config.yaml
model: "self-supervised audio encoder (BEST-RQ)"
dataset: "melodies that start on their tonic, played by one synthesised instrument"
train_examples: 26041
n_mels: 80
hop_length: 160
input: "log_mel"
win_length: 512
codebook_size: 256
mask_prob: 0.05
arch: "tdnn"
norm: "batchnorm"
activation: "relu"
channel_attention: "se"
depths: [12]
kernel_size: 5
stem: "single"
widths: [192]
init: "trunc_normal_002"
optimizer: "soap"
beta2: 0.999
lr: 0.0024
beta1: 0.9
shampoo_beta: 0.999
eps: 1e-08
precondition_frequency: 16
max_precond_dim: 1536
merge_dims: false
one_sided: false
adamw_lr_other_params: 0.0018
grad_clip: 3.0
steps: 10100
batch_size: 384
epochs: 148.9
lr_schedule: "wsd"
decay_fraction: 0.3
final_lr_fraction: 0
warmup_steps: 500
weight_decay: 0.06
adamw_weight_decay_other_params: 0.01
Rows from block 4, named by matrix and row number. Each number is 500 + 50 x the weight over its row's rms, rounded and kept within 0 to 999. All counts start at 0. Numbers have three digits each. After the name is the row's rms in percent of the matrix's.
# conv: width-5 conv, dilation 3 (model.blocks.4.conv.weight, 192x192x5), inputs 84-95, a 5 kernel for each
conv.0 104:507537592468532533557589493524516483571558582499506414483482492428511481662480491475518517462487429526509493496532447522496533463510468448413544428402436511528506534451419444417516
conv.1 122:506529513510471522496508487498614490498529634481528513517516266531456533378535541509562536491527487526473502456501546483574517496477516463503440491539453469534493510506496502489468
conv.2 105:467553511487478539562519480500490473534471428496506501569533573467382544574472515511516505453435520455550408509549435557479474459397469545445599513516514520538512448465517477461496
conv.3 101:551496502566516465522454463476460494443547439442405521425476525469540503550420475610566472497470727559440543509479441556542508578507489375483579546492431432403547451481473537547495
conv.4 097:500450448489565500544585535523543561490425487483508499539513494561398478447458517541417482480497468581533444497468470488502573544507537498524508452514466507466430471470481400510519
conv.5 093:473583589502576471389455609513570653520510431502476468438576486571560485559571490560505403508378546541539477482471565564552462480492490499581498476487497522507514542516530567618485
conv.6 101:428461412581480514492507526551486588492542590511475577462521524498582465449503503522469524454555413474460538509551442530521527507433528516576456380433457441646509443526570406609487
conv.7 097:500465523541485506464554602533470475446513463508566470494435500538493480490478503509516506481489473429487502497627504580469426414490500508559575490531523518578502596524487396499478
conv.8 091:553548415461502506440443445496477498445453525584457402537575512514501489549511482527427485508505489536557474435548452501427519486484460550499468467521549403610672479517539463480534
conv.9 108:511499525588463573481519503472533563548457519529464449499528531447466534510496482479574500493502458535482505431518529490463464468462557554577662520513461407407489455524519502438491
conv.10 095:439429510519542483425542536591472555497573585515538565560554545555520528589548440493529456535543471502479504485486548474509474323474521450460511529418537577376450523539483534362531
conv.11 122:511567520412489436537555537520513484573487505498525508517453442374502394491537500524467498539502382497515516480477470550520478479426439510548506339425542497508506500484497440421509
conv.12 091:470545501472499465595418453479479464477494468456596575466496463486480633554456445484505481451631461524514520471402506562511555538593461496458427517433504543482583584488504454466498
conv.13 089:486569510609509499530457484491514487491442516421587530496483558498540497652494461473446545458515475531520510412473552529485531526438455496544516486545471461448513528418496549472507
conv.14 099:477560598485475502500362507498510476478569486473495518416511430479514522511469543576576463537515382478505428593555551438482503374471481539529531591518430466504429507505465500422572
conv.15 092:512539561558564533511476523472496531579531444430487491509530527504523496540505564540413517525491416508448480505479561506527526561563529534555528490519512439500542510485445453553543
conv.16 086:497518500494549487524529566457491486445493525581436376488552446522442449400539508465510521430558558496564476587585577527465548451468427491502498392484563514565436490504467464488553
conv.17 103:531545464556519527577508499498574523584501492446491440523470547335446553500532437565476490468447555545569492456557524480538539430607485497541499516444513556495416481474539502420472
conv.18 094:464560493466492515607519471569474560460480537535503637453463503502537581479531426510521491531477460477499420545429645559529583489591539537426509577470487484444494556526505502477501
conv.19 100:523508510508451541512458485535471455521498494495472570510550521476420547457511499484523487441439414556505537443458496519481453545546504505495540380481500482594492457457508467560489
conv.20 098:514567501528517456499550464489454558492471442461421600481429451515557561479481531483587500476536661515535581449507573585482448542485570492439589535535492472448579454546544432469503
conv.21 094:443495505498541513515437461445511592491537572422471485522563443498507453633494493500492524533539530476483554519529522429521415577531605433505469411574530509491499590561518582578490
conv.22 091:525661647459443493549472469503523488434408442500480408433489483367474434477601546498491475487409517529548550490506632472438429457606537479525553504540526519454411461542566589464514
conv.23 099:482506476566515533518396458506510510561471552477630443470497542430477494544589452554482506473468425417445495451478473514479554593541520548472495480534516527438436504481461525525472
conv.24 096:486490374507503479537718555500504533537452557489481467503468498475458563516519554503497539477515571477505586478539425516531493501544530543523555503540505523437637510526507598462514
conv.25 095:510501469488492634465778509550547476508503498474484603551518521414542482586487496470429466427576599541466452490534493574563515451471481517446458519522490502544459428493429505421504
conv.26 113:408531504470483513443523540559432574579590451424531510505494333643456356704424529520503505592493496518426530504497509529501542522512460611529566513417530503501503537466498538502533
conv.27 090:547567512530511448440585446472435490495563476486459555513508439615461417516542574480561495550575452486571497399521498389500455477490517468516458463532499505455386526534472474576477
conv.28 092:507553463473524483483491457462468534544597490425491519510472528510541510462366498522539496529623648525446507504471523520560515428442567479523438535529521553543536473524504468527463
conv.29 100:482483531484468442472485572535535453399432626553563549475419517535591569579482459442487545527502522452450489497561465437466519534572543511462451517605490473674551508452552560464483
conv.30 087:570438462551475569484415492482596535463462514482547666496491492500476498432462525493644490490464535478569558533466491476424483576501538485573484425558465468631542475504532477707480
conv.31 094:488447448483475504463568517535528436540564499494487750488516528471482480498489508488460499533512512500486448508490513471488495491551523484500504452545497440388399582517542518442477
conv.32 120:460524510576482562508464517466508499528455552517516474482492314451418544470545519530502488484510508524495463507468513455496448486568491414479534548518488479505515529522497453539528
conv.33 097:496498446576502495393538378478512530462517480520521447480499485540489522478474500606414532530459434488547432432441475530429460531490518488452449420462515517417519405514526486618451
conv.34 116:488461485491494484430487510501483433497576536453485480599478590442452491434460528487511464512556554494521445485483474489470475525440429506456527416522543504478514461503495504540471
conv.35 104:539570591502500522523392439535505528565461516536523543518523502466511559493480507497508471482495432443439458497399510553516559527579525640546473423491519503523538503562557600529475
conv.36 104:581467562437430492541441517485452470577582536519525558489511590487566324465492518524539525522485470439485522482569587483456559450451455545479624422498520539532358543518504481421550
conv.37 101:431486491448473555437524509533508446489648463466512634462498511553495545481534516484512562522495453469467450527553565518555545546493495472514421524495508536510506472474457555500501
conv.38 087:530566483502512485532648534532484490508476503497515363483562519462530498400516397498493516562659653537469480471518452503415481551556505444519500487534515475435476537459492509522502
conv.39 098:495437468477548512525472497518528527430515476516433527483480474465483493419419475547511455439480506528518552487537473486486509354589517530546481394508525472495531506560413519362503
conv.40 098:623491482494477477499425455499548521520594591536501564532561448436476515464557531550570487483495532536465481479486508567419546441522480526473499439471506480516609501519554564522530
conv.41 102:512505487527497520455503486477540468436475521452559549544488419498477533563520480519568538484509532466529447559457503428401525538533449507534577483346537494591497509490529546505555
conv.42 089:531410525577513461456441531518541470427391606582491516474476562568619526539483520427512424543542472548511503542522483481453581519575584444490445555513509495559547411487511514540569
conv.43 088:611534539501487447507487514476443438477516557424487556443494598424563430685580501525487520545520437484453474505515612502476471542545515386530614543526463516482524548433439510520576
conv.44 110:508510560481480454469505494489543498434475506533550486490513782473490519327496582490494474469520495491496502442508491493558577512489486338527437429620441589515497501488510509479503
conv.45 099:503588366547591525513454520488505501615467445472443368581530506550475487507492501530489512518536472454483499553536532499537614479414550505451431591558531574579479498562538524451488
conv.46 127:462551482474533496496538506516569537543569515514479487464524628406465496679490542524502533482545507491524519471442470533513500543502549405480544501484514544513557505507497489478538
conv.47 088:439423440498515484467446509544470457473513446545420540508545514532526484565503504492422412475481452509505483417415586531472591540423520527539427532509542499628492420488565525401471
conv.48 095:486388483616515438418518522511546551498525482534503435562538531623453503590465533451546473514443495533566486495600534454556442598484441479476490493456484465546476479479475556520522
conv.49 097:490439441485592527525436440433547442471443541463400373450477585573406432475494509472509481459520487506491495561440497559463521483463464456475574494451493481420374465550435453414442
conv.50 095:540489444427518551585474469558498552461427493524510446546488507399557441525538571495548502474510568478434510561526546448555466508533536546515509431467513516330468516518489483542517
conv.51 093:469527391506448492554390409486460556458536594401465529611508413475523636492505511501481537533645455428473549417455496539465477516468546515465504590466417528540564478433474529500477
conv.52 097:525548480492505562514512432516579521503509465447455589501512522530474534566514457686698397461378406555505461506528537500518470479456472493552443479536518462454465530470475489650471
conv.53 097:476477478480548433511492532487511493516453489566572454442506436425402532589525464493527545553573467492475507476440705489485517422506469476453513516509562562481563501544533518439524
conv.54 092:524461532619514510498432484514444455378514537497459664444447437459517430565543468479359511525476365473484507487583411471484409604445479511515543565494472470623517503454485439532502
conv.55 107:523501580522476456504398531516480448552499532432451525461514524468450439587543522478435513627542382461517553482502492487483440482511540429473440504447499534491583512489491557499470
conv.56 090:517646381422510470505551453489520524511627524520515494471490438505485490568533482474416508484506345532517458378488497496546588530506458523562440524477514522518458491503433526561490
conv.57 100:557531461410511468430541538472498561412491527429448516517512492369479524472483521518532514512512480474498486476467441623537457522448489426501530581510501480414482489535533533499541
conv.58 097:512470562553482502565557464464469488521606437472527563475492478548528452445503540433537479527587400419518507525482483476524479514406537500530472497549496487479448532513492550607451
conv.59 100:500515440448466524518529507468396458504456413496577352454509594604530489543458493452466536497521610510503517535510445470505537515503556611527440536513451466528494583549599726519474
conv.60 093:453463511538493529575393467586531471425503525455494360470498415482550476491541501442439532502581517559545508551639441469446456571505502446513527524495520482648542457520524516483534
conv.61 091:506551535474530462507414599527575561435613474516456361456515463565496548510472548519555508478510452508485536452461437445483472593532516444500486510556507557460457480468489329638490
conv.62 089:508520370492482502369450491504524442482494412467512528482588578528522466490506480516601525534523496519502538445496487495484568437456475458458423455535425503560454519500504504702571
conv.63 095:523495487617567543513519538546481493594553440458425587499472536441434515523483504462396522529491486426547455547592465536527492403519545510498493531482464417581528556441549538388443
conv.64 083:452581500431609537540583519502487475517522496470460460480465541435509493525539573582614558563498465512492500537548509531496485496427536613478513520524545452499472465511416493515494
conv.65 091:508607528420510498447542559455495477533551441464488619522573432460430488531526460489567533509464541593519494550486465509470556545513500519530440570473474496589483487507493530526516
conv.66 094:462461420451478537439496483485540499441562537505443544529492532474514517558433535505457524484556482467518478609607483489493436519498486488472560454488485557507455474543588563465476
conv.67 089:528479501451559513548432604472459467552550509466478456479501511501477545512538431395476480463434533533530493466517418556532526472591538519423567537494488534486527497556550686658495
conv.68 094:482441588527488508652479434527451421580433452557508622528558583568511506505529503570535492489575571542511506553507539588479622543564465444465445500559530427592469487460575566440494
conv.69 086:469508467514474486589472501513415445499473434531527548501428479476557532448455523531495467532525459473516516446409563387466500525513406433448398462591502521443521527582465439528529
conv.70 097:531431543513529411644633426506484515584557467481473469474515536471462522457500445494536486511584550479448507505459486424416584469594499431508533494579427443398479477481495471483555
conv.71 095:471534516603452550455458514565557512510488494552448514435422495471570505502506537622611452516404312444526460446528498475540462551611549472529579457453568490428548556480542407528476
conv.72 104:445542582500552533513528447478574484574592463492486458489503470532501523409521530504505506475545494489530468507505531521420470592546542557555525461492477526552497576499440524427520
conv.73 097:542392570648568472394477497519472525543499504455465465448501433554613522515529518428594452554592416488517561583475473518515413415546465515507429499533509488468482462489592470545595
conv.74 090:556448413544489490494393499483500518495464570475534619563447481500477453480526510480379490528510451534485421354464504510487594499579541489514512475452492460388498475486472350602517
conv.75 104:470496437505482503506533546499544473470497575485532490544539643468527488539488516491550586453527475430466559480479480508449429507446523510551525499522525499501502468484508539477610
conv.76 100:466509381467467472597609457539494481685490481486463378530500455469447482507479465554442473513482410469543495508574528505515487598478491441489490537539504446585514520571546458474503
conv.77 091:473546455576537504461610482485495546550520509473426358482533441449443484473501526535465560503487429493465501493487456573488527445506428543543510500551531509600633565528484420481488
conv.78 111:574538454494478499447550491470474497490488529468454548496478439404542510271521492470523499560594461531475421477510457458517533491461480538499412485489438497522512575460542488461557
conv.79 090:550502521534436443513547515488522575526604480463509498500522452495514468495424470530526436569617525565594468451580471499531488504573446504513455387478492532595537594547553488472482
conv.80 104:492470361619487491500609530504517402439473483469469544549496478549442499487439419470420463554539450468502479546475532531482507481484493560482524555533574471493470453489489547540534
conv.81 090:485410543454444472440560524561518547496453460451486550447485447505449493481459578595689484465520593560601473474501501463589462484574516499415445501506494475476514521462500511592474
conv.82 118:495552447507495432418560561416521465459503550467573477393545394494479417450497523494534501479487592527449509587419490486533478439553461540444408508465527472509489516491519511517509
conv.83 097:470445518593471585519550522461458529528479474557511349545544498453492536472457500492544587543525413531449518565485538535508513439492506532516486511602458532552393561495472525604472
conv.84 104:486495499525525515484500500453495465438470539520561488467539585580456544352535487517491570526441534542493536533511510490530509491476543514413480462608519501492517485470501483490475
conv.85 096:488506512456464508543429416521519519444519490511456707459485492530539516466510482516539515490524421435501548472439512502417537526495469516446533503606540470467436568513502456488505
conv.86 101:508436491609506480469470481484540459463560477496517435540490541540552485559526531534440529564495567501544495438693449486567537493459495444484524499504493471594592605468489481448486
conv.87 106:448538445494514532535554393497482414463528519467469461528514560495464545460545503491415461495415367541554509484593462562424439440556497454524530589508492511492408509473494519447551
conv.88 119:550512501526484455490494481521503525499498526506477514502504376421565494461576540531511546558483527521503495512455479558527532463488492549514452550464467492576504536537523505464522
conv.89 106:544509411491538520518512426478533430489593644607502440505517501415582514501495479517528560529530442503499487490453538583573435500536548484491564542462463484477518496547488500529510
conv.90 098:429509477611395443477508547527567503511563494531494529415484466493494482358525450553503472578394304508515489457606488536424532562536441449440530470541496477496534499522469491379455
conv.91 105:491537566543475526497391548509477505553464393490506514540489554509482492537502491383499388559477398430479464551392524537511533611524531530537554362511496526549445501504574458494450
conv.92 096:439444516289458518458613433465558528482507460449548534608467549511557490443511439482429490466491571446434512518494465493481474553473459492480575460587590542360418476556534554419522
conv.93 091:506494481488466427454485437508444450451493494505536433476492479668372540487500515481493482512435421530519516405436500457561562548413449577509564562439481521439559494544570494491547
conv.94 098:515572577550509497493509490528547484576427448567493410537517459543451463511486496421525446453428527470429520555530483497504486565470492514463568558501451475538521521440486525572530
conv.95 101:511401404491487430558411509492481477433401399487431511418494480560515644657485496529422432477509488452483567539626523578514455594497549488424553557417477484384560502469520452420522
conv.96 115:463499579464451519460470544491541525444609512531525499486564528480449546491477447491622466534494473534522514469449561553453482461437501493534429365583543478468569486532507540417483
conv.97 120:511496575497512515549511533519455480569487473548520479537501545406498469475500527489472486477545465504549483449487554512480548534349505523483551410484535541513491497421469537446439
conv.98 095:468498444539519465494444459539484533572528394473500490510488529582545456485460543535481494561539490604470507413479519539518471533428432493467482523516488426468506500542509524494496
conv.99 090:538495561627503504579618436540447516448539504474541529493566523486505547528522531489391510494477514510513480412621467435527576497560496512574465447567552554439349559495530535533432
conv.100 103:470511479463601467484463564530470481486555496530576527560478521431483433528477418452601510539478452384461487527621531469495495421472532556422582653480556459521574526426496478446494
conv.101 117:482571550460611531536539487524473557463599527483491499534535556480510662616517534515474457448451510507471524528563472533530573480467476548563500454579491451496548502504526428477492
conv.102 136:479503507495505514486507490474486517514519575455514514480549441434514560340481514526499516583507493528532508523482505557525481468507560596536414473634515476521524509495521469483543
conv.103 103:464457575495495472539509491481528567533424477527541469504477377488469469524512477515367478568463440453554507514475414477565476627499519510524498487485514542455502522474488488674543
conv.104 094:512518484460452498425521493533444479446509507551498291448497517511496446476502568438438521487542467480515491515380498505505498494539483563513448538494482534470505536465493478435489
conv.105 092:457530598558466496563519503544463535504497441511453384458503500475480463442515503503487462448459472494562452585561389470509481513482441590602475494493434497620432504508551438424535
conv.106 108:540502412479555516505395447514407440581505514459450489453495447462552562519556507653550446510457574398537423576570374494483457559495510459524486555509484604596547438496545475572485
conv.107 106:468426469504487482494497524386523528500456410546480615557487642446524581332449485500650514459556516432547514514525564514465460424470492415502500456608509496498441483479522598508442
conv.108 102:485471467457509472415421490502439508436589562532463517564557281635413598405527505455513402505527551522409409538483490454548375559589480512445493483515473551450561457501565495549464
conv.109 085:494520554557456489545582483484486521455448527518461481474605531501494608580584485527490464541488533588516498562392358524426459464547455551555446491385579470542533482510485543514531
conv.110 130:492497533515505491506493517514476473473416458472508502496470263609560531213493529513493500576531511472496494474486491535523513531468501603432451442635475512527537526484492525518469
conv.111 105:479494477450593480464565443516494439469533428492513471536484498493467490451501503489359396541435580528468464520517434488463517490558569472490549420527502460533513520493440438500526
conv.112 098:453468479478488496415404446546496446436506518498428543551511415460527469459458483472572455433413432494482522624529470490481456538488514444436417538513449490325457463522488501447444
conv.113 094:512521440553549466479572474488527547529545578507589447510472380501456617441492462611512477532514452581526493485485457505516528491541475447523579459518458501533518600497562384518531
conv.114 098:516504550402476522498540534469514577465472441474631439440519443544435523512480504536460485455540438542462495515474546546541510592508440489445479423504483519467382489565470374408485
conv.115 098:496561552544481474487732513490517548566490468513572430582493551450542532545479540612540468521562527504534499561403448528451465466411525557482590451545472508553589511504526615489512
conv.116 105:481472553444469549459332513455569520492542497497557475420451441399483445568453513530605467461455569533524493488441448425475430468525477454442501591477484458528521480492539404422488
conv.117 090:472618472513494493537459517467596592545496426511569455511497524501387579519446504527371496534497489531435577549552474494483540490469555585541477404540501526632480547529485561480535
conv.118 095:475452486447483546557463526519508554555522503490441530562553509493579398511561538488589497533473500450520559416477497534467577545453499465513528457463547502438460530457455488568486
conv.119 093:434514458515504491428601550494480480443424454553526499496533544492477442424509542485435552446508629564552465468431520524535560565431411508461457486496479457418549489518509607401453
conv.120 100:517550597547555499418401415478518529530510491438508480526563427487504472451493543509516473429574600502449474469561517462441479569559498437544425445476494455541570511516494434572541
conv.121 100:531532533646499425542581485455390424456414468523523572525510607497575478571510509552531531508526609498459516560563535455546470491444510569479474560494527517510680562535474528460524
conv.122 104:453506488446448575536494537532439616499491453504488447481489535539564439553527457555442502461554390520496516508451436500463504586485526497513452492514532477561495591437572450508489
conv.123 098:553452555495416492524559532487554548502621527503501458452482487513436484508501512622394486507471422447515426545612522507454489480543444557490467506526503460528534481522482461423553
conv.124 102:485489508478454490478571461426526570524476478497422556532520561506537441490513480419469514446536587385463561570542537566462387530501500436470599433467504563493485510529496506392509
conv.125 117:491458463492557467436511500489513470518489466498541572527487549485510460448458510557473436531468573516495519525501478492419537499415330507491620383608516447522532489515528475615495
conv.126 086:506538542398473543578558527436497454558439484571459583536492448510514463617473517426627464562462474443547585540477459536527547568466500489487458452499491409474499501505473456587546
conv.127 089:459496542575520525421414495500533537490524480435465637444482474487507526430522474464483506532516531478443512478475549412546494409514598484602499383491533520442405497534550473485539
conv.128 108:500532561503576507509489525549451525487548504504401637620516447551499613531454482562540452524442619437488479479548470483526410572502520388528516353583430485432625517477500441517495
conv.129 121:577492517501494489453500538413491406444449525489581511523536502494538587404514538489468493460524463474545496480488486580491551489493555374549482345551494486504483462572444503518545
conv.130 095:499583473523534474443523463490480505483537522464475513578460557531447516486499540525504533451470515546529459494526537490493493550439492525509574457598422418395470433470443458517404
conv.131 100:470467518452480538508594499493481531585546520505519440507521510434550546548497482534520599531531499479499492460458441517547591445526580500457470450507507508469384525512518468530517
conv.132 092:565447674549504554528494475496520516469494493458382469496495491545528615503497481482585532506412436559532470535592556531502531532418511478554529467503482573691442483576531471466473
conv.133 097:527510546562486477537473554528539524438486390459484514530472415445413538307505570465494448577491496437460480439545524525505484384482450410533488485569471482553473531483446421451532
conv.134 104:540529542439489542474571389489545546435475530505433519453500598452625506567500521575573506536463484521507507494472551537521499473517415477405520490450491480502438531460495543515518
conv.135 111:480497461466450450538525483529505519465464413534493575572481534490589453330465515436556539447470458547447523498565506512538538520538487502512566530517504509492526576550542452456503
conv.136 088:512590561461521492484477493491486454415443430454545548560458516553533603562502468406430478488523424504539499377445458535430480495455498487510531491530508512461461517480495426565433
conv.137 098:499489583507556559473368576451468528500465521496501417479499532547485519568519521423517496505524454489586478492443595519546550547529537531496461521559499505386516484486401405571500
conv.138 103:455497535591426502435512555513497485450510500488429676418496482442406571444509531487493491431546536467476466429466628497471501416480521490491493603654523461527543556524458503587535
conv.139 091:520448508568636498530591494482444477478476497537556483516479522420601495429527466481508548502502521442481486535470416480478491557472548415561529471451555521446535436519540605418518
conv.140 103:477536507560510526576437402509429503392574584458463469559591434572459529459554464516497491492485608502505399477522546492490465443433556456452556520527557499454403463447501603485510
conv.141 103:456507502625500544577417477559477535504501440470517489483405501493453459574551514548436481517593528527493567461601579536497472528476482387503674490513480506494521506487517578489504
conv.142 093:523459565451432486461395509533489443473471480549473608515531534509466500393511517496469502530583421544553555481440544499485513519525505468509461515519501504520493528491475539428514
conv.143 091:508546378329459443441446489537504510472496443460501523500507475551509515536512563428626518538424465510515385560562559560485439519378513494519475531491497480454454478505455494507503
conv.144 096:520529496470478487487465438492462474468629468542532554575472527497474516460514485416542501460524418405499532455450462530494480500450542512368412485466510541326665524509531545449553
conv.145 091:494419499609516552499492438485519509509424542500469494562502481488434414459464445532360553546530455491501499569517526581534445384567460561614512456486475520426579447491503526585474
conv.146 096:548551504465490461482613505434426551494477472513605537559492513446474498519494529562550457469526560485514510499567471431537511603540460488408616457451474536513562491468445551607465
conv.147 099:471559460496521421485574494517551461610444493478556494524557540427472521495461474468440479532594528593495517507491398497505497460461527445471405474531492444493512465501454490523493
conv.148 097:501536493576503498510475506476529554391479517501537428542433387418460553433516441447464586600453520534502593556567578394509503466586584611515589522499423491488589547540494447467549
conv.149 097:564564588497517506450441500521537523524575481517604480467451536509534439426527570572494519460558452537488462551542422500556502481547473552464433484481506471493466454613522476470497
conv.150 085:476478597524488516482467492429493496528588448518393506490503485561537520538476495524442504532538530493509482446465512532544570513454522468507476484502456446519455583477489486458545
conv.151 097:513477426418555502517584441459544527459637542441399489589487558538439507487524485576474533485459400468515511483537475444566493473496587515439521524536520468458476497558620388401520
conv.152 124:475557537541481455512499497515426516451499521537508517507500491476479556471509500536480499498514494495505544514480507511502425562494492398612502450508516507517519536470576533491524
conv.153 137:510477460479435516496520511480528548516333538482414473500471476436439297556519492479428474496456501484555513534434434510496480475341545487435369450406510474490456540527473459505533
conv.154 116:547440456564503474488513497515429440420467435505473488494471605493484569483457495526487491562498496523500522454454530453495500502468468481533477533510478503565559559458469548450456
conv.155 103:485513483493484523565477452429568527572512514465467583608483382441417571445468504565535519509452417516499498415448516512532519505476528457503510488491457405518531503469564536667515
conv.156 112:529517472477512507498505478521617488435405406524544488510473343462504430684563530552449480527498502542498467544503511445473491486471486472425470500473494486448580530471514459442462
conv.157 083:518466345453456544495536447482492507438506500511534564543522396546532494499535450566464516537425459545546484479373455460542489499501431526504513566517482528437470505472433539360524
conv.158 093:487488523500450502515456516545565535521569572529584511499460486501455489383467490480537485515518484599494586610382457513490537494480510483575448487534434507578515377459509507416461
conv.159 093:529495503499472524460518501492451512557538511515462571556537486461514501513528442447589528498500497459494512441485634510515447492487472532434511515520518515515480465491504455400505
conv.160 102:494472607429489482435434502541393519559474454436483486471526432477455471418562470503458480460465555612510516494435446493472513532548444496449526520415508493591524536495479571591486
conv.161 102:387521489576532509509414440503529488452511511482437472424477404531525467444497432580437462451529623491496476545628496558557423525546439565488547568484598461559530513494510587478512
conv.162 106:486509476395548509510534492512449496440452434527512452521460472546445586532496559533459450513594509387495500447538509489371535506526510454549510448537503477540424510502539460396500
conv.163 098:491489697422518506511413476530476416483540506480464394552559466530428479549482527405684476509455478484522427490641562443522495438492509457465509536462499516681442471507487576465524
conv.164 113:469449515510559477506505546484487569441422471572563459407436506447525399540457461409452513507489427476453521512429557476460582513467545491452603397446507514595534420519490504526474
conv.165 106:454463466484476508503386539497461436517634652465509503506481461425451568549458493529485495477533524454465538580548461467436483623488493585507569456502461496511569527526476427509523
conv.166 107:462503518482516540542443496487428551392481450470524461506497424560503447539493479556521541474423486484445502525504476497486480459432460488409515606421467490488526521516493469508512
conv.167 102:483509570463514531412584603479430507466533541508515545397442495425480484504515431441624443540461452556507501562502448508489543546486532560459590463482550547475492495513511437494539
conv.168 094:491494606499474529476501554468515484500539531504488480492500518579507504430455580426436586500489495507477526550559526444552524507538518499444492405524491482598387481482468559592545
conv.169 090:541538543576434563595500459525463403518634462495491602501457496502524542504548481423448496560467447488556439545568444461523571370472498514569386422548466504464425514552490505427461
conv.170 124:531497539499464513533487535433515513486463525518509504446550433571496541382541506543558442446527481480552544485504467506442496462530511473517478437651489532523505481477518485529537
conv.171 094:531505425473501534543502463426510516588504472505511501513520495492471487587547508536486550574403495594553536503512436513522475472458556514453465492458495460490450558517496458492479
conv.172 092:488476646484507525460605573572522480395479471530515551482478547462535457411463457581575502567485535498587509473457466441518463484457485497504530598533537519586481500476464560607569
conv.173 101:526520504448518480533520464478504547606491543476521444470534577491533513436499525497572512457473504482469517558435467537501531544489565496481499433540492453561479504512481522615471
conv.174 083:415486487545509490532452492488572448498433456521520463439583591506440420565512509568476424510515364481518519495563472483494653503459454534362493463566515449505547513487484340518499
conv.175 110:464493518545535542441525551443467515512533569494490521496492487577451440498475531478509495514518479477529458559478492528464466407404501445442468537577511476468494534541470506519549
conv.176 095:563498387541427502527504396503532480489355495465478519495476519474571475496540498408516494504546577501455479499500461491479538516589521526472500519502487394629506565469502516589498
conv.177 094:474442482502498524519424473455511551478518498553569430527556499514462581456465449431460515467467459485503518485469571498564498612574540565518427513554541540412495454517514515534512
conv.178 100:526519424607468503548457490519464463632445422498550440518534552527462431504474446481421556502529361518549529506603472523555492492444523521505523502555444476485457418501534532515499
conv.179 088:529526602498468478399563566572505468459430521454594573539483550554498428601493437517537506499503523472505493564577467484429409539562535506441511550612441532562558559449484518567466
conv.180 101:456508463516585498515567500461528601532563514516535520549547413619498642476526447503491470534491640474492522536514468494412428516470527559413514575477566424432557502518514503537491
conv.181 093:520496548464484495405467494437550496482519447512494475520547473417551458568489517573486517518513468494535501471556492496557523568494555410453479503630491555488515571401465489502514
conv.182 092:546430434505508506488495480456470515539460429515517487455487554565473455509525494501471550457429355591536468458466583506510504496574496504494495531500514454670429538526509493480433
conv.183 101:536494556520503480463484556462439525511567368522540565419393511547448472524496469460448479605495438525540489477522519487489581499505459502488445436471579538462533518488436521487491
conv.184 092:514492546466463516464489471463483451502579554530484480521432384507515515427501525457538423511506612543503532532578549462473465422506500513540531485491495528573445456453449529553513
conv.185 095:516522529552445419474696491527473528455478472437532525497536414499417532529517471444480435505432551621513545534533495476476544339646551530460430462555498565487464502509514466396514
conv.186 092:457528518485495447451508550529480550482466455425564741512571506541443468488484471504577504531526468567516514540533453578474516458569492452528382494503531529373582511470479409591526
conv.187 098:495406520525531513390403550576549476522597528551513462484509496503497499491454433443545526429468475507538581645389473507454511433478577557508502412501518464543398543528514461492511
conv.188 105:435552527502459502487498528475485566509547541539575595442488457463393462526479424480497505543521362455551452444546482508524552457431529487565536456495531497499451514518519524502506
conv.189 098:534534569403575526482528527475491525482532502582459465504486470427541546528525554463391570512423551479498461366548518477528478510552526418557525490510492435422602484533520389525506
conv.190 110:494491453513560489432476481483464498469460562517466505522546572421600565412506531472504497522563518510532407557536488558512495563510578533541537500613472448455535480484554506448515
conv.191 096:583485465544552456443389641476510480551456473494480576361527488470428493527527518494460473597492421527441573579619478521495518453508452488493492490468501516538604483529503465522536